Rows from block 3 of a small segmentation model, named by matrix and row number. Rows with one number belong to one neuron. Each number is 128 + 32 x the weight over its row's rms, rounded and kept within 0 to 255. All counts start at 0. Numbers have three digits each.
After each neuron's rows are labels from the 100 images, of 14848, where the neuron reaches its largest size: "peak on" is the class under the peak. Only what is clearly more common there than usual is listed. The data: drawn branching plants. In brackets: how many of the 100.
# gate: MLP gate (model.blocks.3.mlp.gate.weight, 1536x384), inputs 64-127
# fc1: MLP up (model.blocks.3.mlp.fc1.weight, 1536x384), inputs 64-127
# fc2: MLP down (model.blocks.3.mlp.fc2.weight, 384x1536, transposed), outputs 64-127

gate.692:110161184089163116115136093153105132173157124129119130147106139125131200130138127097131086149108143144159150138154074103094104104128095161104133194111125147137111095116141233164113153140026096
fc1.692:156157157110158155148242155105168105114131050137148165139175149168142170138095198145172059095100103137142095087129098092167124098099101109130192127080127114147134152082135147107072136152076087
fc2.692:109162111156104165120161096117082111091132103113207164141160151125160081126121157133108138124078135138161052117091166115135133181069101164085133110140156119103108165140103111099175145085119069
peak on: wood (91)

gate.513:124161179100140123142116147192125101191122075110175101089158117192090088122089117148176161145130131175096141126133138150104147130150090179190152129074110152137087165141124064131130144144108144
fc1.513:154108062104187104116074031196054078178133111103070143109145149151124088114114116128142118137152114153104174097077124145101139168154139179156147139089136128156150132145158150121192103164115176
fc2.513:141127120085154144090088111089145094129139132098050139158156121165104086132146104133119105134161117074107204150113088152097140114103085105163107100140147144105039151137187093132157083134097129
peak on: wood (75)

gate.140:164084115157119104126141069153127105171075117180073168039148104136113145169154113073124104077135108131166074115158162147163098231100106164165117125134181128141134044163162095120135091072133126
fc1.140:098100127143108114164179155172159135081117157095077128045146159163144177145136192122203163152103152157170157111103156168125175156141110169171120075153100098148178174172157157122111141122137122
fc2.140:120156151145174151125093160146157149098225098126165051136112132043142117126158110128120146081107179154095128165163138124151097148076130131137098151141103151134132099148126135161090085131101149
peak on: ground (100)

gate.352:188074119136112175136140166154129140196144194101125151142133137115169144079168081206083123153099103162117041101128206100084150084100108105106159161095158152146115133132093116133107098176104107
fc1.352:141152102134171183130090137131125066121109177078210144068129142151042148154101161101125143136106113128152221170189116146133108068130170080116173080144133057061128136112155118120114112116168149
fc2.352:127190128093095143179138083140090165146180148110085091119091056145032057109117117048141150108131118138127084123077162158094120099121119127109127102066121143155152122123113123170085197114162131
peak on: wood (45)

gate.340:096193054173110053163126157067115134150150088093128106144145113091132149143117145126120094182103160146128119155127190070110021153103105148123131168111102135130093058149100229131129148123113149
fc1.340:108137214076077138170151078136100138131071089186117098134033152125172124108169029147142118158142084076140125081119086162123131117157153128108115144150159136107122123086146180167122124110095147
fc2.340:144085136172100129084109136117096144117099156179153160151102109130162094135064209112114109064129131188070141154143141129171135193137107181145116147122146161109140153085117100179187117102094087
peak on: wood (31)

gate.404:131130119168160057196135096144141082150127141147151148067118130101086109156143126116098137057184139173104120160113127143161136137062135126100107118113165099140132103154073068106109152145112154
fc1.404:130118157124106131186161171145127141164093104130155126114123172121126140128132126115173125072147087123099106099161193117172087076103117099100097163144164164097102169135093186147128069055097139
fc2.404:158097126097109098195122159171134085147161150148094103146172123111132045079116122157086153158133130132156063118178186112138122107135129078113143133118119106142155113113170143164200134063103160
peak on: wood (45); foliage (26)

gate.298:203171185119165064161155095138118138176136117140119125100126180111176092184148128117170149178121104143107074102051110195098135114165098151077175147033119127158162124107105105089141098145137127
fc1.298:153162105131102164166075122085108148137102115148106098134167079128085160101118193102147171164111153113176106152054092170103143142179089182132109149074086060107139105105114138134170113145062124
fc2.298:156174150205093183132175128096129052173169111131114151099142160046164126146120142160061160138138110092112157137136135156118150141136124157151096107190111110110158150084070132114225138112168120
peak on: wood (79)

gate.80:080115133099145096144153131129115125118096147121095125170152116096116144118092143124097178124133090088126104074141145111082117123108123108093101154091093141092056169166172113091106177112157147
fc1.80:117124102160148064095148129132106111136153160171143079074128089109089085116146120162167106111138156163155120081113064138115178170196161131147164102178189141162158116118102099169140077098121183
fc2.80:104162117080105125110087130131070079158123122136127132144137080171155170135161101166100115108083129141150137161164144139160092108148122109145127101157176100150144114114136136147126144112099108
peak on: ground (100)

gate.30:138094061154128116148172111098134147131090072139095138107159111116151131095150078120119117185143137172147112195090167140121155147156074156096172113100119061114114148128155150122123112143136082
fc1.30:144137159134163092128090072142147110113160110147077177118104063140150102103193070141097101152126117098115156104105139077068135127094172108158113111136077101149132200132137162145152131089138080
fc2.30:079093129141158166188140072170092157135085128160130128144148077131088117137126137133177087163087134133133091121162121171141145109203136198153181095134164114087102152162144114149127136118102184
peak on: foliage (77)

gate.42:163087248088160156079157181133116102118170179103130140089061150192154088095149098198143135072114036128143184122135099155106107068122097174120097083128125118118143122149184120129118089181104110
fc1.42:208123132163140100162119133142150149081159152156188174073096143125140070099073132120136146107111125123182099121188149147160179136141156129129125082128108118168111090137125126151088105156128128
fc2.42:166116120113144053167094133041063125138183123129132092139124098167104111120178128078124168103167139155118140076119099144198118165136137163120172138124100168145167129071171119126164147127117166
peak on: wood (33)

gate.453:188068127098085118126151107172120078176162109110105152150162114156140149050178144115125137157113087111175158135205126154100168174128121110106128119134141197145185151091078111126123160142100136
fc1.453:102098068129122163082156095121097057100152136118171167127124072125122108133170180097102109089116154081093122133140082130080170150172153134161157127122152161124249111117081127169161136125154155
fc2.453:128149110113103127137146135165168090135096107153148093128167145136115165091155133118181126106106116138146183158177091115081117099156181131160130228113106181071181114113152117160106075142166142
peak on: ground (52); wood (48)

gate.84:145099135137157099176147115129185136098114098141105123146216149080167061140094188119121108129121093126141136140094070154131075168142120113152135129127076067150123086108136167175156141117094126
fc1.84:111170122103141108091119172186116092137083148171087041107172149145191090126106134077169126149133109129137083122124202110129142055120105092117116177100046089178119170145096169160100152144120093
fc2.84:128082134131086172120109203175111203128130198110111175111110170071163112094145148117172105153105116101151124167109132155123110115114101108111142124167136148111118141126116139115085136150057121
peak on: wood (28)

gate.517:102094186092126158085148085106102120118108127136176169157082135163165133123100150192115066043110125119159156119089098176150138057106100151156167144059171093154138116131106132100075166122069112
fc1.517:065163096172036189149089160126140163149097150133149128132070124098222104132151125109071162125140135135063111155136160150126134077165153085095110150130148136109153153118132102131140103168164099
fc2.517:153120124187143073153112080099128155109123148188092126139122105163172185126112101101100105240143131173091104123150132147180125128120145069160130152149075108087127095086105059092130173147101199
peak on: wood (47)

gate.703:119120168121183106137114125139104165089106161137145122144130129171149162137125097105089107114108142112113081137166073138128139093162107024093118156116139057149199156169096119133123163132103150
fc1.703:115188127077137152133091196121137126123096122100124097151136093102107133165171143130119169184155123130150102105174145169098141130163194131088107155143183090150166146168106163159144150104152156
fc2.703:075142126108124143134126175149159138076101142178062164117181098131196112189078121182150132115103143089129115066132097130157142013122107156063152115065142119168102123121111105162121094114166145
peak on: wood (35)

gate.129:148116071158157078135185126188138115102104165153132053138089128123137126151080098112112105039137167099143136157133089138120128120175148108109103120097108098126153142117112109170084092118101133
fc1.129:136171108157143058198161112125165126103107147135121090110122092147128063106067108151171113048137125070160101145128155115096114088113109119073115108123161074128158148099109101142079090132169123
fc2.129:118107130145092048115132092115149131081141140119100118136126136117167109137224141181125090171142136065103103207123141094120137118181079090121142076138127167132127196125155188098111167136065169
peak on: wood (29)

gate.101:150135139074138137149143114083160107088073122166144079177138123157127163077094181092102098160154096090108108125115091093123111123138116125142187134079134165134104135140091116105114119129095161
fc1.101:147099085123140129137082072156162165180062135175126060097074109178159155078123113084134066140140052102112157190107091106111182085146134141170145137092171123118084129071147156102137116129110162
fc2.101:123180095097164119121112156141093098183159178121136126156044117084129130136112168091137151099122110127139130186141110142161126143171145154163184100120128064078041107115065116108113152106168115
peak on: wood (44)

gate.191:158169135089134167157101115100132156105175174118122127099167085190116106157227107129148086050098138084131134193125148214060151114107112183142095148128155106072117130075156152125138129118141132
fc1.191:061089118151138115122155135191156103158100094122127139158101138142132132005106136147127132186177142138156120077162168000136094168160134071104125104099130169133142149148107105150112143116117094
fc2.191:142098128130146167128126126144169094117122067050140176095139086135124090138136141050192096111127130128174174146107147123044114103045066093117109120127137095120155089106131070071130077132134121
peak on: ground (100)

gate.715:092142199036131115163160108126110149107097133095127113151116141131171146144157162106176134167123096095154146147104152178150147130082156143172118139127137145157122085130154137161161170162090075
fc1.715:125123191078088079075165163153088154121179167134176104094098161176184099119140151135115103151093118116155124169156141127163105122129109118162105107128109184160155115193103081099129159140146133
fc2.715:070091148170166143101124142122166105160195145107148169123170122091159148079079149119137081083146118137133190094209098117081139154054146172150144173152068107117110127137107164097163090164100124
peak on: wood (67)

gate.593:131136074161138108073209085116135094170181103141058091090129074125154126145153092056136100122101160180154151094134127131103149113097135116164152134109146094089093078056153112133098132113091197
fc1.593:150108105098089115155164123143135112155099079162072120122172092143138105138138089094150106147128121050066121099155134154103135121054105120140115092090164099115153101130146159079102149142083139
fc2.593:164166116155137178165142056133164119150080113119019087130102146140133155090108120080119131152121130155156119178137130082200138157206122188133178164174105124155107125080113128117171118179141121
peak on: ground (44)

gate.327:183140007136136113144123099119065112151125130157160154122112107124138110166200081142192143167110080178106106117156115093119136134144184183142112122136070092140060152115162166167123103163120118
fc1.327:158120137183147091078097097086151117087134102110105128159116248086180081165151094078107113135149173152129219136090134138189114157126088116151115099139093148148161069132124140122142094091074145
fc2.327:077121126075128137117099129126156133064134169128134172146115114157160173100118150189160082177170128100128136157163084146149143096148175182145121092087135088186134176167088175125116117102079179
peak on: wood (70)

gate.208:197174172080135124167112129133112119176168212113147139113133150162074133144084104115107103154094096063090135069131110150125132117086156161123171157112092133073157134130155132092090134143120108
fc1.208:141171162067160136138117129088085121150123077123131110133147088138123134174175161159167140117129125131089179125107161102106149199157100107111141111119109096140145096190112166096133121077129162
fc2.208:150143148079088105079071139121172155151080108135117112137182167150166114125131151115078140133170106111168100129162112120134183151102133121063089129109162145205086101119137097065116132138168162
peak on: wood (95)

gate.623:128097184165154172158114189113151113070153114096147073107143105150118173121152132149086067126131100137211106111169177106132109166124159150075118088142128195177143137119105134121079164133112120
fc1.623:115138150184156124143157102132125111157151129148158083103159128127088130125107167115067121101171137095126098137113123113129115159075178142083154123114181144070164144146108117138123189113126154
fc2.623:101131117141050063097153097125137199082038160150117087146071181108165151080118113146154103142154124071130094123153089183141123124185161208145136221161109160160119089140144125149107130099159151
peak on: foliage (53)

gate.24:110150132092172103129206159139165106153155149138161096093122119112118100129144083181091125133058163071124127065152239129133173092096162119134104229114163081128097136106144119135089181144132111
fc1.24:083123091203119160121106135165092087113130083138085125084110139156128128138123140068156120109168124193111063159126118140119127143131096081165155092119148235128138107145119085136165100172169140
fc2.24:107118131216114191092105109167128133184139159193178152154106139074137078140169092097107156100129115074163158178098161140182129135104130155210126167148116133126174120117123111130091134155164186
peak on: wood (37)

gate.702:168126099095094117129127131108114091179129150114156137123155095125109151120143134162128147108105132169141153119121143096133103105127099160144127098101103139087091180100168101147139104065126147
fc1.702:101103176067191141147118136145189139072121149153074126122145176136146152137090113097164110116144195098116116118151069129125187133116135073148095110096063140097132116135175168152158129161112082
fc2.702:155155124079077154074094128129194167108136095165103135105114079131114150098110107091071109066185131077170151155155121101156119162109183140128129119157138101133177098219147154105141158148096123
peak on: wood (52)

gate.34:178141175169119110091144106176111116172114164119121129103099095136089120131142117086089111111190078116143134089122111136087132116132101152130110148101071163101086075091134097110100137178157117
fc1.34:061090105130145164204127097110126182095153132181113114147114127158148114132089071179114144159106148140132102154069138129142176164051174118128130132120135108116210121154164149177137096119172128
fc2.34:150107117163122132165160092121076072090071138113102103104125128113142117116126154133187163126148090141088088096166109154156143124160089119096109155112132168101082170118105183176131126128157020
peak on: ground (92)

gate.461:181114179137151124139131105104109108116114141104178115099147105120131081077038125146163123117187086169109192111141160098119078095138105080152143161190154158137140125093152142125119167097173118
fc1.461:138137091152105175120074146116142153076191101133088152131098142103106196147225150162084167078088175130078131119108093143145138170155172161111140127112122087109139144132134140151112076166155129
fc2.461:201167107149194091120111092148131092152084128157079096195139115167140108118176133096203151123068131112137126129093138106153131092108088136164143129109134164084114111109118131142120067115108134
peak on: ground (100)

gate.291:125123073089093163168144139134111069153131172140154108167157150117093180132056138109157100108104117158144114122105174169128148131105196118092094148149142077114129105169107111102114130186091147
fc1.291:090108187181141136142082106097132147112159139126074112155105143153143070129108139136117151171133152116117157134138074135126084132150074121155155125148184177115163132089124115099136136159116137
fc2.291:107169134075117123176165172162154154138090120072113140100135130129081085089060125184176129121146125155101145119121161136103144094080199104148117156161147136116047115109099135107182129079147143
peak on: wood (72)

gate.100:126136162138160119153063163117154108150111136091067141095147117148071125137069083172080104151132099112119030170154133130101110154103120090085123119098157150130169190079135108097178158105100132
fc1.100:113086172153109123125176099130150148095111091123099150118059158088142103194129098152145118103122142082196071111095142135092098091118113080117075134150151110186106133120117113086151124172166139
fc2.100:073159114142172093106112115164102115060194125127108090107148105117102132103134135171100184149113134129132137150110116087092102129166138106190184075139115086142159124168109171144092156114153077
peak on: wood (60); foliage (35)

gate.419:167128031150160172114102118149097157132146142139132082120084157113134103157132169088131163117142153111092130092139057154091166118166093192179167108078131105085201119145076131168120099084158171
fc1.419:139093068176165173112162126127136171065136127173094093095101108118099134160100103124069185168150131157134129094135121126155161162151135151122130150115177126185174066109097121189057111112128165
fc2.419:105191129115067086129065147112123142112114109084142145153166168174123026135172178116113146141104128156181157107080144101190109119111104156106169109155083072113151089115130108107037108126158160
peak on: ground (46)

gate.98:130060131149083109155131151160071106113109129134045204163117094237186142146155105142090153152097129074145108122161122134155147123117114097094069169154149136132128166186110125161065152108108148
fc1.98:113136211168121169165108097166112140099145119132163121149118139136155104140135138151180095158124147178146179096110131139143145107190160158118090157119143111124146146126128061103131122078160123
fc2.98:123109138151142167068123129151140089171130139157090099147123143157167148089130051122112090177113130132138027111173117124148090207107117028131112190136126147157164108116163161074132138116177134
peak on: ground (100)

gate.717:129127160160078138119181092126133134118103122082146137135130165126121119174147033116167174146111118119062095168130144129161110140141114124126148131139154099117099142064149112098106171101145129
fc1.717:159136111125116135094133111075101127108118139153161124084117116156145108139123177116133084124128112188145125111114143203167159140159099143114150148142179152132124137150085123137154097126139184
fc2.717:100141129146085076095136024155120118136103187082128175140113073079064053094125117140149060104145135130107163123202113149141131078125135143131068135109100071081108110056172106135196160103174111
peak on: ground (81)

gate.736:140043119144082111089119185146154157117112068114129137051141148160116081140160063077135144050161160182159112141128114163118111171145132097130179140139108096158140134146157127114151118114072117
fc1.736:058161103108092109099128110142106090092199133139060078159117176155145157111099159114084113164095174142094117096136113141168111164131157087113093158121124127078089129129094140117144176197096154
fc2.736:113138146109099144106096122139111129191137205179137118053191147098128130133140089100152158126199130133167159190131125128112125112071115143123086214116136165091135091116121164145134099124104133
peak on: ground (94)

gate.732:194217191149140132112139101162169120123152130106205131124155129097089156133117091145114100164104079095144123082109099111146138109096123136181081110131131160125067199171145243124144082133148143
fc1.732:116133169145118122140109119128120093126129154166160127159126081100131103059082153164124151072138144109133162125155164141121088119166135131127134123089070104123159186100171124098124186145137151
fc2.732:127144133176135120191189119116082081117128142114131109151183171157187120151126163085049137216117142117119135129175151124131136151146131052044101126115116140143141090075172114075176151156125119
peak on: wood (84)

gate.712:156079177117096135129128113149139106138059100113080100123113168120143124152107155104088105159139075144088158189176159114161116135161124130157016149167117137163158109159184139179140133126140184
fc1.712:161094139110066134099131160123128157077175119166143144102162025126076103118092087147113178057168211143169083152146145122163081139149157134167129137119102151149155118165136163088074142100124187
fc2.712:113193127141091093083147168141119114078093119113134125097133117089090058132115103148107142120111135122124132127124104151168113123124136163092105136148092067156090184221135083093121131102155149
peak on: wood (56)

gate.426:161188107122173132170113131128107137120119128101174086155152124119083111149159111148148183156125158154121176108145138075168143111136140144085158181129102114171132121095094157183132119127114121
fc1.426:088096127123092087115170126163114182120122119107178122064158156108089137153156129134159120109095094127156142143122124095068095090150126129156158116078142142119179122144186127169147066154130133
fc2.426:074128161126066088121113135169132170101112100164115117125143145131113122075154162152182163179096116120132178106117095078078156183117140162150081076132137100106126148141129122129130147149160180
peak on: wood (31)

gate.333:153034195127174138156113128131085153116164073100104111145143146127123087141169146121150145110166086145122069122091147118076124143140153138158104095109122126121122155113071055160182129144163125
fc1.333:149140094105151119161115154144098170127120135146198101190111091087137098127173097095114131135156165105124143138181128138096153101090144135123112122158152068124138154099124152088104104098103084
fc2.333:102157113107128067158115122138183173106096176135165137072094102149161134104127117088122089094138113180144087085149138159130149062161060128093144142072124169128123112138159199139099135140128128
peak on: wood (50)

gate.498:146150160141189095093121124148109139179148131153144113092161182122106096133126116193159127192099098146069089150141180090090120171086099073091101133122038124173094081120112119104133129111135138
fc1.498:077152133130137107145091105097118113108092156147153156126060096178101191127132089109148101063197125132153077119114099115123113075121098117105164128199209129138100186134123076112147140198176125
fc2.498:163167115173130163105090119159121098113102158139108166078121116147091145162161140104039150077141146111145074135114123147121130109081134047116147137152056149111121117134145127144129116116116145
peak on: wood (66)

gate.473:121123101070147135106125118079171096162121123192149181098097048147095122159160050146105132131163111147176102138137143124082140157140117154148154159135123199098144138155133093147117134151113157
fc1.473:118134199090198131155158088144151100132133130146105192114149180157110107137152114099199133214140153105183095078112168072147168084109158136089146102175132179133155170177155077150079121115173060
fc2.473:106137142119122108145088121035124108131107125183150180124138083106118132077181103136138113097137109098130152036155153135143126151090078090179112145119125134155158165166130129166133153146110119
peak on: ground (47)

gate.634:124126103140135110123148166206115141150106171015125059126152182129128184151139082091144135168130192126083152185118119062153150102182174131093110056103097100157152100145159153107144068129124125
fc1.634:074126089162120105081197138102119120168114081141095134098177173087094114121061081139139074110118121085080061109145186101145105104137099101143175131084086090133074132117124179066066174076092110
fc2.634:117162144108201122127140084109107096151097140091099150104116085099134136163097136101154092136076166168159124167090132108151136132131123154142109118078116113155090050154104163126135075133132145
peak on: wood (26)

gate.205:123167172170136086145067100097153107151112080097115190088105142144083125098164139096122154129139119085104142115143149077125102132188152075091129092118145133108073065184094164110141089127128152
fc1.205:180166159111111059127095086080108103116099115131112125116066133090083186144202115102090103137180062111128123101184147069124098161125119124134168143071086151116071089141092143091156139092108180
fc2.205:144124117124113153072141054108178136130126076079101167204107160103175114132135152166122170130107145132139132201049131146125107099121064135138035148085169105105098123214098112153138156122177160
peak on: ground (99)

gate.6:135172101143112080100067109099105125183155181222068102127109092038120146118146105136171192093145104105146142167187127115169124144116115132156160121089132079130117192139184130112086080171063154
fc1.6:104173095167097091117098072159088108170182163183129129124072102096139186150169154164119129123163127115121107129157155156162146170106181121133143125120130075127092159119131128090168080112118151
fc2.6:078106156152101127132167134164157140103178105174108158080149118175165123123160142115084118160059149156127130141159132177161156080109131128130154074135084145107069101147113181111135141141119095
peak on: wood (66)

gate.529:125171152143132096128103178097103179138111173110133204128121157088216075066092121196123085153132118137120121151129137110147175171121128136162150132124105162113104120113124116143054102121153156
fc1.529:112137072140164174125151110148157131104165155103125050152150082143097131166086079119102160142117132120136110094091127100121168120138092109114079151153145089133150136185187153129092137098105108
fc2.529:143160136128113071145128120129122062187087165173170215151150235117088185161107136095157111106118120134105132070128118151143063112129151060105138143143142085101138146069179110078138128160192118
peak on: wood (40)

gate.450:088124163053105090087107115169100085136178079112156115075104128062148119131152135107166080070183102172153073126112199095135077164132126151160137069128021150101117117178145135125115135089078117
fc1.450:142180161135113121127116133119146162149060040150104111098149190168119088113121125107161169091078148082156179147154083120125127149145082119109190117174149118183202158156165148133197089110121103
fc2.450:110163114161150120106092143163135120101159157103159115150110157113093111086132136170104103143144146197172115118120094133108119116145159165083122150149129082102144149126158150116140156189197069
peak on: wood (36)

gate.237:145136138154104075102132128102139092196145119140113073141144099112187171136078100159087145112173156084180131097102137124133149125135123135102151196083131118116065121139130127124131124121151132
fc1.237:140155113111072135075118147080111137095153049108195160135142132144142144103147127050102144154141163207110118148095133137148095145142144123118057120225118066116110106183100142118137130126152161
fc2.237:144195127111113125140140124136134108165150092132161136137070139163202082136086092172151096097121123150064126180196121165086127094171172159177181210155135128087141170125145135120096114162106112
peak on: wood (29)

gate.421:117140094163153106110096079071177146118051133090189176133143112094112152160135133114138146104147080177108160147126088137122111111112182114128202167116098153131184129119170137077144113109168064
fc1.421:098124142097129159147130132150122087110106138205137096167125139160116109083098136088108104161126186118114124164118135157129108181157138130121079154167185095186152077103095132101175121147056078
fc2.421:143117117173082168143151074117057121149134110138161124162154184170097154184182098137089111090120124143123103158137098130170114090137112155082137142179068111115138155101106181153113120153150067
peak on: ground (100)

gate.206:175109060128105169113126147153120107122080179095188121132141126137092143127121168085204163070111163115146137178114183176180118192108115142124114129104137140086150151128176143186135145168176122
fc1.206:135121083117092165143144155137123073151132117096087158136102105069136200115099140125130126138121167185077085075128102111191125181083144098147094185136122126101126164201151165120141140108113095
fc2.206:113170156134146140156130100095151164158182105154099130112142171086111164177145156125139181080171130136112221117133157120096104083115147116138123054111039099137114115093197084143089107117112186
peak on: ground (80)

gate.196:102135118142154124189174168181123089184137134073118119191115124143110109116123100148094115115138138131160060122130181117128137091090119098087108134124150163140198118195129125139105122151154159
fc1.196:120111078143138083159122175071130123171108132075159099114162142089118145114149101134120131118102114146092157074140159167179124158104148106151069147076146099075075079117197148127072129126164106
fc2.196:173163136078143083135161120119137129146148128124116145141169156104091101139077166113157129132105148092135171181106147140136140132130161094141111134057113171074150058102133133160131133145152115
peak on: foliage (49)

gate.557:187164094147164098091108099103158126065110100172094121095150133164111111160083143123186124091116098184087162149130188127110100145129150083170132171101143121148088129148124132167141163100151141
fc1.557:069163128144167052110112154120095164176119139141137082127128144114181133136115131134147119145137180085135113076135157157128132156138215123099104069129131184130204162099208132141106111150094083
fc2.557:080145116140081158137147158141108146138114162160171108126065127091190147159117133145161194118112111120180142072118101138099130065121132102124140103126129126103079127101071139103130188153064089
peak on: wood (82)

gate.628:148096142130124167152088172112142140136118112122104124157127135149110218171117122077136112150117139112137118156160187106121139129159112130148117201139103128128101150105100189100128167201195105
fc1.628:166111107173058154129152214136116164107136168128100147109128113129061165147157169105163107148149202104140143123159148146106069141104067110115079145160107114127101102133118139120139134153079090
fc2.628:142085112093079134100139214147103160105073089132142144184136095107152074137172168097126152059124098151096108127129153120134125158192094188148170176122119186084105135148074116141116130145103127
peak on: foliage (25)

gate.123:088144092119055163125082146121109133093134164108108153138137090145113164122134133131086145117119157136103129135118147103128140100130117112050147206136100156110128187187198137144101121127103160
fc1.123:107147123145101144155090151130144141088182170129098142173115109143121148152108134100090147104147095100139123102079148111114149126090144140143152135121121103127121211134170133106128171134069150
fc2.123:155131139137115137207093152131191126059117188169095193095126144137200180123104093158172101133086136129110070101117073190135135147135101168152131083156162154106121117100109092131114160106166172
peak on: wood (77)

gate.89:206216095088103145160107127158122151207092095101090111118199131131068126100088092142136089154118086149164112116099185141137117160138122172119172138153150154163038142141114148099179128165107100
fc1.89:140126135116073149125166143073124109175097094146076153083095116129137079120108093128175112138149072109113173171103192123136133147132115114049120040148150131148033127143155067062112085095106146
fc2.89:095113131099126159103133124094125190159112108064045160147036148160114128092083117132116107090089115182120214051118132131085115157079158089122141117160117143159169142094099124123118207151113124
peak on: ground (99)

gate.550:151144201153195112044157143057086145180119084102139149163118119113176059155152177121116140146129073189138095109134148116077123102150088125106159154134139139151112144125124214161128138095105120
fc1.550:123172097087117101098131126193162118141083183145141132087175094150100093119135102142113118119130080120139115075183096130112179120030110121175090095146112123093114146177151117164137129107119152
fc2.550:061151137131146131229081131112140107167169184158102040088184113098156126095163123172092120153117141216131110100077145147165136066193135143160142131106157064160145155164131115128119120135112137
peak on: wood (83)

gate.653:133132107114086087130112100158121132125117145114163132129130125115080118147124131103111104131161087112169118117133178139141132106169169166114112134171105088144100082209119124128132087103079140
fc1.653:182171087105116154090087141160133088180172146148158141112115070182120128138074137126149123170125117148076137125160119089128102087128133140136132104132149148154108106155153166131084121111165127
fc2.653:117117134171142079077139136177118173097162096114093167085129137089117111131122128191119172132155120152133206098179130168102115130125093134120066208083078065131151166168111085156122060116144186
peak on: ground (75)

gate.360:158113113098091133151078126133118090136117109065152157114142080133128103109144176096103146154065145115108164106183140111155138101100063108162202137135105114114101139106173109115141090106175170
fc1.360:187125127083115164124204152124197095154120108164134110120114157101143121140126118143134076181129207116161053146106119128176160185117174162101098118129143117207207151162105158142143098224131074
fc2.360:148139127140095117191109154091119092147182140112068146162133183138081079131090066108073118144075121119156164118108154154112137110140093184158128083139152094147106165106208137131114131120184194
peak on: ground (90)